config.yaml
dataset: "short pieces for a synthesised band: melody, chords, bass and drums"
hop_length: 160
loss: "mse"
encoder_norm: "rmsnorm"
encoder_fused_qkv: true
decoder_layers: 3
optimizer: "adamw"
learning_rate: 0.0014
beta1: 0.9
max_grad_norm: 5.0
final_lr_fraction: 0.05
Rows from block 4 of the encoder of a small masked spectrogram model, named by matrix and row number. Rows with one number belong to one neuron. Each number is 128 + 24 x the weight over its row's rms, rounded and kept within 0 to 255. All counts start at 0. Numbers have three digits each.
After each neuron's rows are labels from the 100 clips, of 14848, where the neuron reaches its largest size: "strongest on" is what is common among them. Only what is clearly more common there than usual is listed. The data: short pieces for a synthesised band: melody, chords, bass and drums. In brackets: how many of the 100.
# gate: MLP gate (encoder.blocks.4.mlp.gate.weight, 848x320), inputs 107-213
# fc1: MLP up (encoder.blocks.4.mlp.fc1.weight, 848x320), inputs 107-213
# fc2: MLP down (encoder.blocks.4.mlp.fc2.weight, 320x848, transposed), outputs 107-213

gate.740:091151117123091124111147127118146151095140146141137117146141120114120097132128142111152089173110113132107116150095148143122117094134134136127148118146089152114140130081155160131187142121107109149173099107108135110091115138153169124115157157152087136181148141193140072132105111142115110113155102100160116107107150158131131
fc1.740:154113116079117110097132118137104171136113105115125159133139117093116174118159125152103149166121150152163119133111132148125122082152133118145148149138149119153178119102148100125169171128104151095137130111127107131133100169091116165110116159109100151124162065139128179125125088169123119123119135138152105158166140120110150
fc2.740:117126111141122107128113107093131067149160142152140092136113148119109144126129134145087137102129162110156152101119110131108102101117129153140131122106125115105142115125113137044096165140177145080132105140130130118147133129084148129141084109129128157116166162119161116140109100125143146120134108170088123111157127088127130
strongest on: electric piano-like (47); melody instrument: electric piano-like (37)

gate.114:161132099115137095131115160099136106088131143111107126096147141140123115141148089141130094085120121132094093141104076120114163143117090110127138124168127109117102140153147120101143124133091122103151109092094111138131104097186113141134148152122069139106111103117050126161150098119119093107138120135149137107148109153123163
fc1.114:131125141089138115151136155112121110094151149154123115190122157129120153125134129109149128113104156107097149127153142094152140094125136089143186187082126145122097169118161130143149142107090112148121084090126107141148165142129141107111113134132132110104132114135151135154090127110169130140121131122122111118151130119209161
fc2.114:109118146109115152135073127164175162111129059143101130105145137115160136063138102113149113150136108135163145124086114120200118160110184123120113117175126128122140119093156117094126111140144138099112123145162157125122109135149149118136128098150140078100138119134147117145124118139090087119102100121113138115105122137152096
strongest on: square lead (30)

gate.346:136126134110072132106116118138078130129138172162169107120122123143153096117151113071137152151164113132120159080129119117109132160102119140126128146123130135117124173155107141138120098138123123076131141151110138131141106165138095127166151126122099131181153125157177120164127106142105115138090155125132113112137102125115114
fc1.346:117117158134159140169117151137097118150142165165099132077115128116119156077136121094100135112135127115156129125127123117151156161114132098126111187164153091091059135161072140170084127122072120103136120096120154124112135157119154096171159116149142100135120126119111124144125122082112073144109117112156146144140132150122135
fc2.346:136107120159088203119121145103139080154080164120124128133132170108118118134166141158185107120117148112134148109133115109137093138131116129122216143132144089109203157149122127096161142131153099139154099113151144154126124109137141127152098112127124172145106150078146125098123100134131106108112103097160087161127127122114132
strongest on: electric piano-like (27)

gate.635:129091141128115137120115128085080127129129124088155155148127084089085157130144171065103095113175169152149160101087088106116112119157123154109133153115142116188169109126101157134130102157118147127120127129125130130113115148140144127101142165128116124135161159085127114140110128154137117133143142120123150120156100111172146
fc1.635:128153104079118157125128124088113109100098111128128115108151151144138091139168111114122132136123121133135085136141112149160135121169167134104164152158170099131131169122121117152149156121121133110111163187120119155158125120168129118106094095110141142136090091109158105099143096116153085096131111121086131114129146125107124
fc2.635:129150140144125160146133186132153150109069101154150151136064141088160129120118113119106126119116138150144120102108166083137129105150132161105128109126117117131103135158142166126131129137164159160134141145128124129125122174100161151091144112113117078127166130149119151112105161146111132140120133168114143113150116165101138
strongest on: harpsichord-like (36); organ-like (29)

gate.537:142114096137153145099138129130100129131107091130145152103138119141165095116166115140131102149149083162132165089187093113145108118152102125157150121147109101139144113094082127150149115122139154130133089112161124127142130158129171116138156166160168130104131148173134124097132135126109127106195094116142133110122106157146117
fc1.537:121138134136118143140095142132135108124084117125101112106167167139106129135104134143105108105127149114149128133153122117134145139151110091092134138140173120109152201148140159096123214179161135110108120130159079106123156136124166171130120111152166141120131143152100146086163116139122122104163115100172087077121117173133118
fc2.537:099117125097123149142177109129127131113152130162174178133093168096107111148181152130117136152128135098130151113145128143148165116146112108100131161147108146142106147145134091116127075121096121136146144155109129139123127121143149127149155118115094119113082098114138130144129101107115138137138107165121149132106149128125163
strongest on: square lead (29)

gate.113:081103131154138103147134092125100143149063123129166167127091098149098118112149141111124112114107128131135113105111161140164115127125129125145108084115129124110120117081115123111161124139138142123089143103137162158135152113135095136118082156160166159162169113115139113147072086090107124149133090140107111082110138127130077
fc1.113:115101150079082151149117116108080131107149127138154103154116124122130146117147113180118134156115144117153106143144120107101145162094140169177141140131110095106154097092142160142141123172114122163114148123106113111100160122190146156070136106125170097130145097148091122146138117137133140088096088161136131134130112131124101
fc2.113:129128167220172147124133108086113141135170157095124159105112108124122172147133124118165152132154147117117125131118124109195112167122136127092130122156145093174108113113108146080132118145114106114123141134150118105085142116103115134124125158123116115149123200107138098134119133127125150134134156094084127138133168122150116
strongest on: bowed string-like (37)

gate.407:110090119122117148098087133149126113125137122150151171116157115120179117136104130112081173131156159086140136136128112172151144114111151162132158134124111098147126128141135128104132074133152146167132146088105122086133128101161093143101138116108122153161128158148128113160126097148128136072115161150114107117160136126104130
fc1.407:140185132127111114113164145104136132150103155115104118143157119166135169140110139090134090137136076122084101138135107091146122102140137156155095141130153068084131124124143124135122118129157148105103135134131099145092090145131125106134142093125137140106093100132099130098132133166154110138136143140140158121136169086095088
fc2.407:180099105108196117152125157123152133084101200157085157146131088143186085127153103149143161117151087142125104118098139117129137108139097185147140128150096122114116158134094091091150129091158130135089119145111146099092164159133165117101119134136137114140125158129101133148140130164153153126119113140155083114111108134094129
strongest on: horn-like (52)

gate.9:130185153134096162187115145139098159140125123144128155135158158145121132154110162134142137118099103087124126120102048095117152121137102139123131150128104148075148152124117141127085156137129115111134149099139100167096143125095188079112129148137124124126090122113141125122133152121103113166164096079131130139133154112110108
fc1.9:125121146085076147118111129142125128057116131094120145121130107135147120125132116119133111141174148088137079075144135155143129120170138097132150149142115147139143138102131117151129117157124116110105113142155113129116156136125116145135113085123098154142089115115171090095122141102134149149143124199147101178136094179132120
fc2.9:143123105112178102098119133116144137171136124133151128149105142118116147126127120128102104165140171189114138129088168133193105124160131095071074118165122131171109160165123109148127151153166150132155155152196105103108108159126147157133107090084139159120132164102128142140127124121135117104138091110134089162151130115129170
strongest on: harpsichord-like (30)

gate.234:150133108133151150165137135099170139123120100097124094148115127128127123127093131128146138122139123098124120120090118147138131145118116106098142141130122084126166114140108085127159136126170156132086150115134127085120097115143108113119191162146087053130141117097118167147115118114174145118112160107099122155120094097174095
fc1.234:118157101136146117109127176147103148137174092123139137143153099135147127099154116143095129129099131190125140133155104144120124160146113113128116098151108123157070126144117167141119100115127117145147141094103118120115125142125110175110112127116152129165149130100128128108097129151101113157129111092086123121159140137128125
fc2.234:180145106129141153134116141099108103136143154114121137104123118054134133132093107153144108123145118113144105100145137115170127120137133142124094146159113134142149089094151152116149147138149122112156114137120124123109111104132118121138108129137117107135137088137112128113115119137128118113187134148126154110116116146129119
strongest on: snare (62); open hi-hat (43)

gate.461:143134126120129129128086155078152115074134070132130166118149186138120157134132141130117117114136138187147123141116090141137136136129166122137084156127094102106144131145081139124104140153122160108159112129114113127141150152095157155109091147113152103108090136118134127136164125162143140110145097107091112127083121126162106
fc1.461:116172118135128147110131107154157153135123071164114158140075144083106170124111146131097131099153134129161137108196073112118163189133103127128129129135091105102126122127145131119162141127117131117133114131133109094176122141141125163132188159139134127132141087108168172084131116161085128096118139154101118091092145141129115
fc2.461:142101136108146134132142125108144116099149140137091124145096098120150115151109124160148171159150101175131152146164142109132131140112100088120120154133115137126129131130143116110148117129095108149114113107172176164111114136148113101155122141128145126175111102088125105147139114147155152093137134140127070105151146148091110
strongest on: bowed string-like (46)

gate.731:146150106110112076140092120108142129120138138142135126136119134155071137126097108078124150119132137144085095156121105115147128130149099119171151201173125136107112143160119098137101160075086178097105168126137139143136153123112104119121164122144099149172111136131128117139108116118154059132148160114124147139112132135176147
fc1.731:124130158073115155150141105169160111135109112146112094118126122182124139132105138108115129132123142109156133135155187125138158096146094062145074134055091116098168152131148099131157158097076062158127125128155127132146118152132146106098146115135103062131129131153105099144162154133108120156155129098124147078151146124162110
fc2.731:110109119090117111146124163126087128101113099128124094129165118113093136151091114186115152121126139106156103153110106115103120142130124116159130103151118136107133140131153179183111138172147135117135182108118170121123112138130099120181156152115085150108148120140162117129163104106122173100121138135117170111112142160101095
strongest on: crash cymbal (40); ride cymbal (31)

gate.436:129103134165160112125133133140133133109134145134079161096133154124146159163116151121143095095119113142109134108110110132089133139157100145118131100099138142151124145115161124107111124111139156116140116129147070105123126143083118160150075099186099171110173091129130119143096090157092139129102153107123145118113068133102138
fc1.436:098117121125111091111141129149173119131118135169114157154189145136120119092151123142155124174157123167142166117120148129123182123160109079121120145122129119126091121126136111104119102132172172060122143125130166145111117084104129138153178147146154114159146099101163127105109111145109145148134099144122157152141143130164147
fc2.436:137139109120139114108138121161160137145065110095097159129129111112095137119130116086128143113127106140141088106127108179087111115133120135121125108148094107084103111114145120169097161116089126164130082107082163128134177148152067131118121149124153147134156125140120160117109098164169115113160135105124169100165148115099119
strongest on: harpsichord-like (43); thin (high-pass) (43)

gate.747:143120079117114114184090099161102083115122105127103106122100154162130149116117161099161127134091164141115112084118131094096157074124084123113100106130159098139106131136155119088109140108108149148108145145145178141111095123150098108086166119108095106106112121118136119127138115131149136095148150129121160143094102149115114
fc1.747:170139128140116154105146088137155108117134145121141138150148095100136184174129142118090116108111163135140110109154086156144137134090129122102124124160160145140059178149136087134125100130126128137134131124110081124131114141173150128145103157095134156203133130126158123147110082099120110129123123145096158153075108108114127
fc2.747:106135100177139101131101136092147173091113120116138128146097120137089162145140130130116104128127145117138105133102123104163130156095130079120119185075120169102122119101095130144129156121101140112124132098126132116169116152143127122121132087118144108107105104120078168140126162126124103131134158092137115117143147143130103
strongest on: crash cymbal (58)

gate.451:153186131110141145183108142151127123136136146085148134158101152092102114155130131149152146114090169118135125149114150122133154113139145150140135146154177092091169144130156125146115116098115113106105077151130098152160101152147138155134075136160154157108061160073093127127119061116112127155101144113167117155145147123135064
fc1.451:149136121182073149175109160121124144137126120165135111149120107142161138193102128163129122136123086154137118055147106156159108091128168144143139102149132142157116145154153145123143113132148165123102120130133112126130077136099132169129155148151130142166083143153112104125134180123152124112141093137129126116146136073117178
fc2.451:132122148168154126104134158113181136198074141124115124127123137081140137096090145085142124120158159127115158130140133152121109168104142145152105130140141134119128121111130118117117150103091080108132097123071152143114170120119138135122141132141137079133109102117157105123098150178111125164135158119136121155133135112184156
strongest on: thin (high-pass) (70)

gate.476:075145148091111125141141122108135066105103115154102120154166134104134147136127113139209117132123149105128104139122135143168163151143129131139102157132088138091100169113147120134120114144128128130107145125125132081160105153122095113120151139123134177125154104142118101154136070137113111157161119139089109143173061107089148
fc1.476:122168130168126146064150122130140094125127146138102089146087169110118115082136096124133105138145160156118135114098150087125133127094127108106154155142123126111130144124088142154117110145132147097122111121089149127108127151144173134127104148148128123115130108094120121151150080132118152175174123173121133150110147131147127
fc2.476:099123116083072117127090127143138111087109096136080124112169158135145146148112141118078141135108121148102139119140138161122146113163129117140150115110104095120136118141128122183157111104130145100099106137088135141131119115125121105159171108117149142125140074145169100139134099120149140111124106117141099129135102107103162
strongest on: square lead (28)

gate.541:158119107141189110111098141176110152119119138122159149155157139131144143120147136148125116115090102139069096126146117120118128108139122148155150150132142118153094103115110128114117089141148157131134174078162106120137134143120106111135116125115157107173122147066096171168173164128098122128110148098132139107046146109121136
fc1.541:122137114098143117118116160141118134151142175168096139176076123137106119147149087121095101131198150131119092097140136127162078125137110117111140146164148159136133188116149138133121163146131145104131100118140142123138146144110071177135129140115184158151112149116104141162142111134107131124065124151138148123125118146137093
fc2.541:123128139156059130100124087116138121121150155127135086102144143130110130129143083105088128098148142108150140136129133090151122122095108125114108112138149121106172130133114115113088091186133106124150135141177117123116137121137168128122144134156135111163155092149122140135138126138102114165136095143145120087102165120098078
strongest on: snare (61)

gate.644:187119146137151145137178125076148115132122168167134127168147128153146130179139148111127126104118136121117180144129135100145140110139175118166164097123125185126132114153130140076109085109089132112137119098140119076120083125100145109098128148118122116138152109155100099141131132120133126162120124155106066145130090129116144
fc1.644:095154095130134158146124127183130163147123125104125067132127178159113142130135154097122121164125106085108123121084098146110063175124153121121108118097114128140116100080131108113141137094142111119118131107128096155110147088141160148102135085115130144107117111138105089150129156104144089117113107134102168115124120135175071
fc2.644:080090121171157144122118120137100147112101126140081146110129103123123122149147123133162102167092120117090127133079169132092140110116105116141165118126159143155134119131123158134143145153153125083113114156115130130156141143093106169157143150161189107132154101122112131146129114117153130141143127149176103137110118131175083
strongest on: crash cymbal (34)

gate.10:108095083117142111151125142093122127113131128115102159158130088131097124105145144120164118121085174106153131134131115164154142181084144132113124121149143109172093145146095131112146082134112077146111107101115115083132153083144133151113129101145091097147146099145163128116133177166144134085151117152174161117113134175154109
fc1.10:151129128141134130131137106103138110112139145110080098131138160154151104116112187136094107104119136122106140121138157118148168107114135145175104126152121136106154107124170160087129132135106100108136114128145163147135128123105136106148114090141131123036148145182129120097134146101126150081107121150105167119147136091101087
fc2.10:134141128116140131126126157119119143088145121153084120160121109195145118102122161174130117150161136116115120178154080135109132141131138123106110130132156084109137144115161113162114138127098151140130096072146115115125145114109145155124094098113164122109113134132200141127105114138126135137152124171129134124119136150172134
strongest on: horn-like (47)

gate.682:138106132179119112127108156143152096146093156112171158127125107126171120120164162128134147173131096141125112135123120123132141138116116083153098126123105120157130118122105107121107098176129112103132075109122113138164136141145151144120113111149133140153134150093099044107116131105142106096113106143102109139175089116118113
fc1.682:144091130153112128096099093086111144161130186118132085139117118139178132160136120131138148146153137137109151129104162151117115127098122143128112061121127100164126113118123156102116129122137141076136162132144141109139145162124182107127144167101096126092151149146101137098168105142130126154101154135109148143123105129114127
fc2.682:137146114122142140143126113124105131122102125138159084105154132144118120149145091092099127111048111144120124149148086105082137121131140146125123120124167083136153153133098081172143105120117115130109169135086136154154149146166115141112132123156146166091156094143132139165175136115145127110122138112129114100115107111133106
strongest on: thin (high-pass) (31)

gate.39:124138125133090090101111154120113118125147123143112133150107115132136119105119187154144133081133109132119081194074091118139148107167159165106115089081123101089161120085110126155118140124123123161154112128138127172141122106134167123132134130146082152173129158111140126123107122112090085149112130125157096146113154126125160
fc1.39:151112138153157098102130092173082126106131144162109115081156106113130101128116150105136124115135133116130135139110099133125170118160161130136091079106120084090167130101149171095118164137140119125167153140134087117112178147163106107092144144141140105111100120147122142126099151132114123108106126082151089081158142097102130
fc2.39:142142142095090121107140116143112159099114095118141112111125108122079136157139128072142092150120135120129144099127157156149133151129132132161161130139135142163154143101171131105125105120120111142089173117133155190125150124115100120090144118126126149112117126133131117133108129128148095128180168149091143132142124135168123
strongest on: bowed string-like (39)

gate.620:106135091167132107156085162123157164148118129123093137115104158101175158136120116088134160122096109112153139117116103151156146148136130097124097115115165145132120093087122083121116118169115141112082141155124130165116129070100122143131138119135145151098162126133100144153099104124150110134081100154145149130144113091131068
fc1.620:141138117126152166133121073110103105097101104139153152133096113134135164135065113131146128162123109129162152120112172101160148138132151138119096161098139105156119152132094118110134118120135128103146160149170132137144147142138134122150112119172136065143118095168104140125116123179057161094107109112133143126124126124093093
fc2.620:157142137097148098193094130058152099143134151146113191144116130150101144175133146140127136124105127137162123124113195093121146123155124109099118140151131116139154154156099143127108131133123106146152125151130145119176116126098126146174116143115137144145149105130138171116096152092083186093121125112111117134130114153127141
strongest on: square lead (42); clarinet-like (32)

gate.246:138106111119097156115116121154088100128138150101134097143176102120146140139160107141142085146111127102080108148126055138124139171129135118144122164113107116082152126106151155150126094119125160183089140163121114069105156128157175134124149128173122108166113133155136152153151106087130100100179109143118134134121155136125105
fc1.246:143099127115134157155150146137150180142080152150121140118151150108106091112113152105102084132117155176121118161089072158150140137114105126145115136116167128129108117159155099137114161117148127112117151165154166119135162118114108152100127147108128166146155136131095138163112107140133149193181133102145123144144142121124113
fc2.246:154137140140128149164105111068127093127127181118127092177115128108143128092174114145155135109142167143154107142105142105123125099133100083138113109134132134134115130127136155084139129118149101116109158169097092094114131113104139085126094120150117137122126086123124095157105134112132172156082148095127185133109114129132102
strongest on: harpsichord-like (33)

gate.126:138115135160136161128152170111157138163128134121134102131130109149173100102176162147121116116122122107131128157121190154098145123168132124090101139102113134124081122143150153112118196149137170109158099166130148096170157141128158117164112185177141135135124120138147077082122098095119105146120096133130120108154172124135085
fc1.126:116134105089168103083150109129110127101064198087112110148126170145153133140140133091106103152134113154151151106122138110115116106104129115135201112103150158154126094104134150105136100126117163158117160122106119126084138133098133124097126098098117136128125123105121125135083131161137160116161149149119127098082148106127131
fc2.126:152146108145155109194084123123105097158121088104137112092134146104139163138114095145134123109131104110148104101167112113150144103156127153121156112120120144115153100139080120127165118132107156152129098124150139102111123133149077164155124159113129162124167134123101155112144118103135121127104147064096140098125125105145106
strongest on: thin (high-pass) (34)

gate.699:176158081087124093144124121115093094132139145101118166138130102108094147143134097119107116119126143133087108138136165109140127108132082100139079115102137141121122170104085154131205098097051124154085144139116094167123085099150103144105135115138140132137084122142165139130146113098095134089151114093143121144107088111130147
fc1.699:126114113129113140140117140129085166134140130145173140114103131132085140145142112147105162113113124161160145106083141143154152124114096119094164162122099106116135171111122081166146134117123150133087110108068092134122140151124133106102112172145069155133114104110139151162101113060117120121115128174102093121162143159081118
fc2.699:153153150069086090093138109158122183120121111114119136117125116145127117108091138139095133144134131129148124123137128112076152133146129164116083085156158127126140114127145161089127124157145113124100098143108146129140175138158106124129138125142141133123126128142148167155134145145142159132126119135124113095066126139100116
strongest on: snare (66)

gate.259:142109114128156107128142162132195099150133159133174102150100138099112130103111113136135166118135086125127104132160100151074122161072156167104143175072107147142146137134142167142119103183123163136119106151152101076147121130153121139109153150160183137114157103125122148118123120101156089118103112076143103096129127159137139
fc1.259:151147128153121112106150089123095122125098106103081100146087070122101160137106136102147074131113135134139128144141160121148067103129140138073096174126112132118098132129110130095136139117108127103101102124131073126128191159151114076131132130124133122136126131148134129138156135149122139142116113195150122103135134136101128
fc2.259:151122116123132099101115152110143149119111139137123136155092123147138113141134120112139087158124084146129137124135105142127135149157123092115104138143103128119122142157156121144078124115109167126133147128092087092125097120089144126143153179150108135175155108148146114151152109126117109180142062111124117131134145159158148
strongest on: thin (high-pass) (56); text has "noise" (45)

gate.278:161190121142079125094122149141101153173106126100132124159107119109081157135127127128172152137157095160141130095117142096145131127113087134142134172126153142110143133124102133103110142112094136107139121122101135145129114163164134099087117168165123096128131098101153147090076111118117130112136121081128126118127152119121134
fc1.278:136112078192139109173123161114115128121089130115154117141119119092137123158138108170135141111140105133148155139118117119138107109101075099130097163121161165123142133148102118152172088163139122146125097138138112170139173149164098165154130145139135168167149169128150112116100106099122147143130095150146138140158120110128134
fc2.278:149122149153101132151156103139125085131125146080114123155125118149116084139117170113106112109136141117157142152134129136111182149143154146125135097166131132118120148126140146114117151131118115149095123118176175147143106085154108098152130127104163145124137162173129141113140115167064082097108107096137142131122128159166169
strongest on: thin (high-pass) (38)

gate.754:129167068135105118113147138110103115153146097156116148139159153128158086132150147127131185122075112116130114119114118170111146130147100128146121175152163148132123148055139117175121112106109140129131167123118134159137158141080136115123100105152143129143110133122164154128100085133153075127160135133081112148134089122132093
fc1.754:088128139154113089150124162148140144130119132074179137153125134108135103132147123140130143120122132146160116164131125180123119106115131108119136142149129122109090140148132100142199122131128090136121117114108074135133130082100120140119188172138145136133142108133153122091109119137141095152138158168107108118127099123109091
fc2.754:127159126218080157102119117124158138116169131084131129149141135162114130152172153124095136124145147097128134139146102113156155116138130078171145159127152111111131137161107110095088066117159111166124132074136107091107103127117152114097164096122104147132100116110112115118126135119150139162147113146124168102104137112148138
strongest on: snare (62)

gate.419:121139091216130160116104105109124094153149112080142114156104112119137148101125112130143127122171094096118198096176158090145151151145102113118148138146124124157166124140136137150151103178141114093101125102149133098193133136115140162192111138106122116142136131136175149116103117105109103144154095165150142146118113113153149
fc1.419:141155152146148153121137112081131133101143083145128126127157106124117104141148122119142122165147139141122134096129133146160140113080110140108136135070094142117145117098143156114142116156097120118119125112136111138134133135137165114150148107133122094140160099152160119087186153147084090160075127133128112134120154122171145
fc2.419:139143131144178168122142155094113183125173152130115147125107136122076183137127164132135161132087150158136114192079104124171183149111126134155154146141087148122134106119166130142170092100130097120130110118136144144140138122175077145165092125118106145128165184119152116157132143130118136130184126117149134145088177125176149
strongest on: harpsichord-like (32)

gate.275:140148169128152079119125118122151104126107133152125172108128130132139146146149118119117137145137119117124125111063099129156146113129067123133151115105078111095134103104103147111131122135066108144148145151129142152118127090141094141162095185134152086090103127132142124165131121191140110102177165134162083143116105138163181
fc1.275:173167128083096114153146111122138147109134081157135149136159101164165127142137133101106167141130126089120156161098170106179117111171128119144159149149134099100127128103152118113122155173115186095118170101132103142103105092097102099199107144173161122105126094116160135152164134130127073153117138168105139150103152116129140
fc2.275:174114150161125124119082159151126106109156175146142155101131103114166141117126130160148129117139118145114123125122126116106144146100073123150103124113156164131108151150114152126195132123108107106142118085149121110075138133126120085186143138116105142127125150128140149147072124114112133099106139167124119108110124145100173
strongest on: horn-like (43)

gate.659:120138104063092102109131150064125100136145157133113141121121166119113111177126135129159104167116118107118113117125135130141102098161134083114144101187186153155136145142103113090116104150159124128100133147138131122126115126180149158139142151154122139151131151125124119159089111075107147120105133122112133056123114139138091
fc1.659:145108142155131145090148145140099132085149121139110134132096182117123104148139148131137127165121161113164121118151121115131145137126112100136120152097102134133150136124155071109128095110118105146097139098149153129109122145200124102156110164145098100083133168101120140174116098098102122127150139084142154118127118023135056
fc2.659:151124144066115083135139092119132086178095098099138145119132120160157112117120101083108137149128107141126134157150129131169106139119125116103113123108095141137096159106151146129169167146138162114154110127156129122127159096086158138121112133097143107163130118157138136151157137169141113099123143153138119159118156183139165
strongest on: thin (high-pass) (35); vibraphone-like (31); melody instrument: vibraphone-like (28)

gate.697:132153135129119121111168116078103142091098134121133120115084151155149116105131116102152111128151138075172113124146123113147110137132157146132139135120130109126156143066107145128115145105073140148100140109099115129086160140136123138129174093133115113132159129118113149111112106128116084128156130142126136121170125118109128
fc1.697:106130145125145171125125146126145124160144085138081111120149131133094086133128153132153135134119148076135139122065136143154086151139136128152077150137161176126199094115130151106133144117110108144129134140099134136152134139105121146108115165133119123126184144136101119181122145131187085083140061153137135141150113141150119
fc2.697:100128094148162156109126130172173125149133113099141136133133092140151114092199120143173124141162150158137127107125152141117180127135175090129099124148098177118166117142100142095162108096112116114162084151107127125130139156119138133170157095128148105138104141149084163134124127119113136143102139127145104136152155089123137
strongest on: crash cymbal (43)

gate.250:140094118125119145113146118149113122090107113153163135160158164122080108140133129108133115158129094152127158148103140122106151138127160159120178112138133117156126133135089079129097126142155139139159152113120090108133117121089147152160164115112105152130125124120128128112134124116087104126107137135120137138154100141168134
fc1.250:127146122135118155084115129127190122140101102136087122136124141157107122124092094138087128132114118096122109131088136160154100149114154099148085113143133124161089106113095108108081154103148128131120153155159112091127143154122197157159128100114147099137181152172129125173141178171157101160109097146104125098117123148101099
fc2.250:108129150114122120107121121164153069087136137111164103128149156135123109126097129131135129128153159071118121144100130124109141114121132112103160111149122143129127146123102131101164180102115127137121129131136166160179147069129084131136134158144100131114132138120158162165144149171127124125092096139130125105121137133100161
strongest on: snare (61)

gate.741:125127124152164143126107098094134140129097109126157093126104117139087143130168120153092174122119140163121116127094131102109135076142131145113136140151125129158107133105163130113122096155141098134117156156112134126099087124178134132100082165118140151158156124097159128108130113120145121129121135158164111101157133144133096
fc1.741:128117126136140113151135133138104124107134126168139113119142097142186133140139154109139103133152157096112127108129110140127079141163109140085155127065166150119119109086121120159122097120120104126150115120102137113146116156141129122144129124104162115090135139115171122121095135149125084145209109094146141121155100130134155
fc2.741:149113135090129107139123152146143175183087134081139119160132149170105131088089096112124127112125114120093135132150134143119097115153060119139139178117172136095156141154101155169175141124116141116110164133126172147185115124106114151110162149145145141112108124140118117141149144112153166111114119165132085121130146102121145
strongest on: square lead (31)

gate.266:123102141095110103122107109146158131108160106160115147164146141104121104138127170115127166094114149102126133164137094126127121127175118133140124105140101134111108168111100112159149133144168104160132176176143129130163102127118106133131118127130120152110079120125121128122118157093134138159113143141153136148101136166186104
fc1.266:096154134102083149124154110158145123108125144113159158135111081145146128118156143129122103090118118182124110135146107140078130124135127131096173140131158100176136141113106115125132091154098203109156085150127134117075137136130143108102143110114093113119091154120114125138126127145078137142164146120170086146117124117138147
fc2.266:128124120154205117134106121147115156141128128157102163126109089159114123080139110171109126097150111146096091172110166138163166116126119131137108099126124122099121115149102139124128140139111099108106115094148120158143104179121145150158117144143163122134107133144118137132127157120150119129134081117129122175152146133138173
strongest on: snare (73); tempo: 150 to 160 bpm (26)

gate.717:151094108080080058149096108111132158118156152120153172164113111130133074123132124135129150101139138119109140121091147124120151149125132124097082143120163168155151123103152105138134123151136116123113095160107101123155168146138106155109120119113140146140075129145140099107098123183127125126098116135120115148129129169149152
fc1.717:133097143126132081142180100138141143116095136136147125108116139147134128133115166131085126101104126130158160155156154134117142154113123148120119150111108104151114138131125096158104124107106144112145100144101109139176154135162088137115119133121110088108112178133104126115111183105140157170102144110087125117132128114137127
fc2.717:127141129133101115099125123138173090128142147077143106135116132151133116140166077145164079130178117149153139146092127112127101160086128088108138119143119124144131094135168132111151156156120128146112111090147151127149139136108162139193143136117135086144121112079129169147149075137101132125122080167156200124106090136154148
strongest on: horn-like (41); open hi-hat (40); drum pattern: four on the floor (36)

gate.242:150142114144135084153142130087105099118151110139126108154115118106164142107173151117127093136081136108131136166140096142133123136145119130121117125100156106142170123108080138110102164118127126106115093106123137106117172115113127130128132118163132144099125170131099119171106124154084154114132112127084166137119075132120150
fc1.242:124112133115111156121097140067115156182135134129121097134146092112111144124117153129161091148144150199106107141143129132149137119077095137148082131115145138098150177162146143128153157159132096153148119109121133129154122109156122153160146160105099095139127116159117140122126114146134132126158079151064133152142120135123169
fc2.242:144127115138155140115139105147044104131099140140141087121127101100112144110121142122124130124097142132107122136140174119103077141155174163138113136084148112176125108114104112144163105152134115075125137133150133184122110103120127092155109108117150129208119155150133084105107119140071096162120090127141106165147078129163168
strongest on: harpsichord-like (30)

gate.68:108124148110156052094155153131125073130119113130125117146139145138152138158137171134155145146159117130105127101125124156096130132166157147129122156125181097161115161166102144091152130129142135118116114116170116107083125101107138139152103141169151110096109122120146151113084144078113138181156151144109142153128156100145117
fc1.68:127127123144116151138117138127127118120163127073153133148122105109122121148146161135136152148138154156110130137156105102148105108134137148134102128125167129107115106105107141117129154122132081147127109144123173115113107121143160117155122134127144159136120113128113148137148156117119116189132137142144145133109108119167177
fc2.68:102113204141088136127144082149170109158129081160109117153131095116146142145099099099106108166104117127124118149125122132120155153116122142145127128134142114113116118135093101123099115111144100153134104141144124160122139136144097097081119128115127128130131117136119137122145144140088095147110148151149119138130158173151125
strongest on: square lead (27)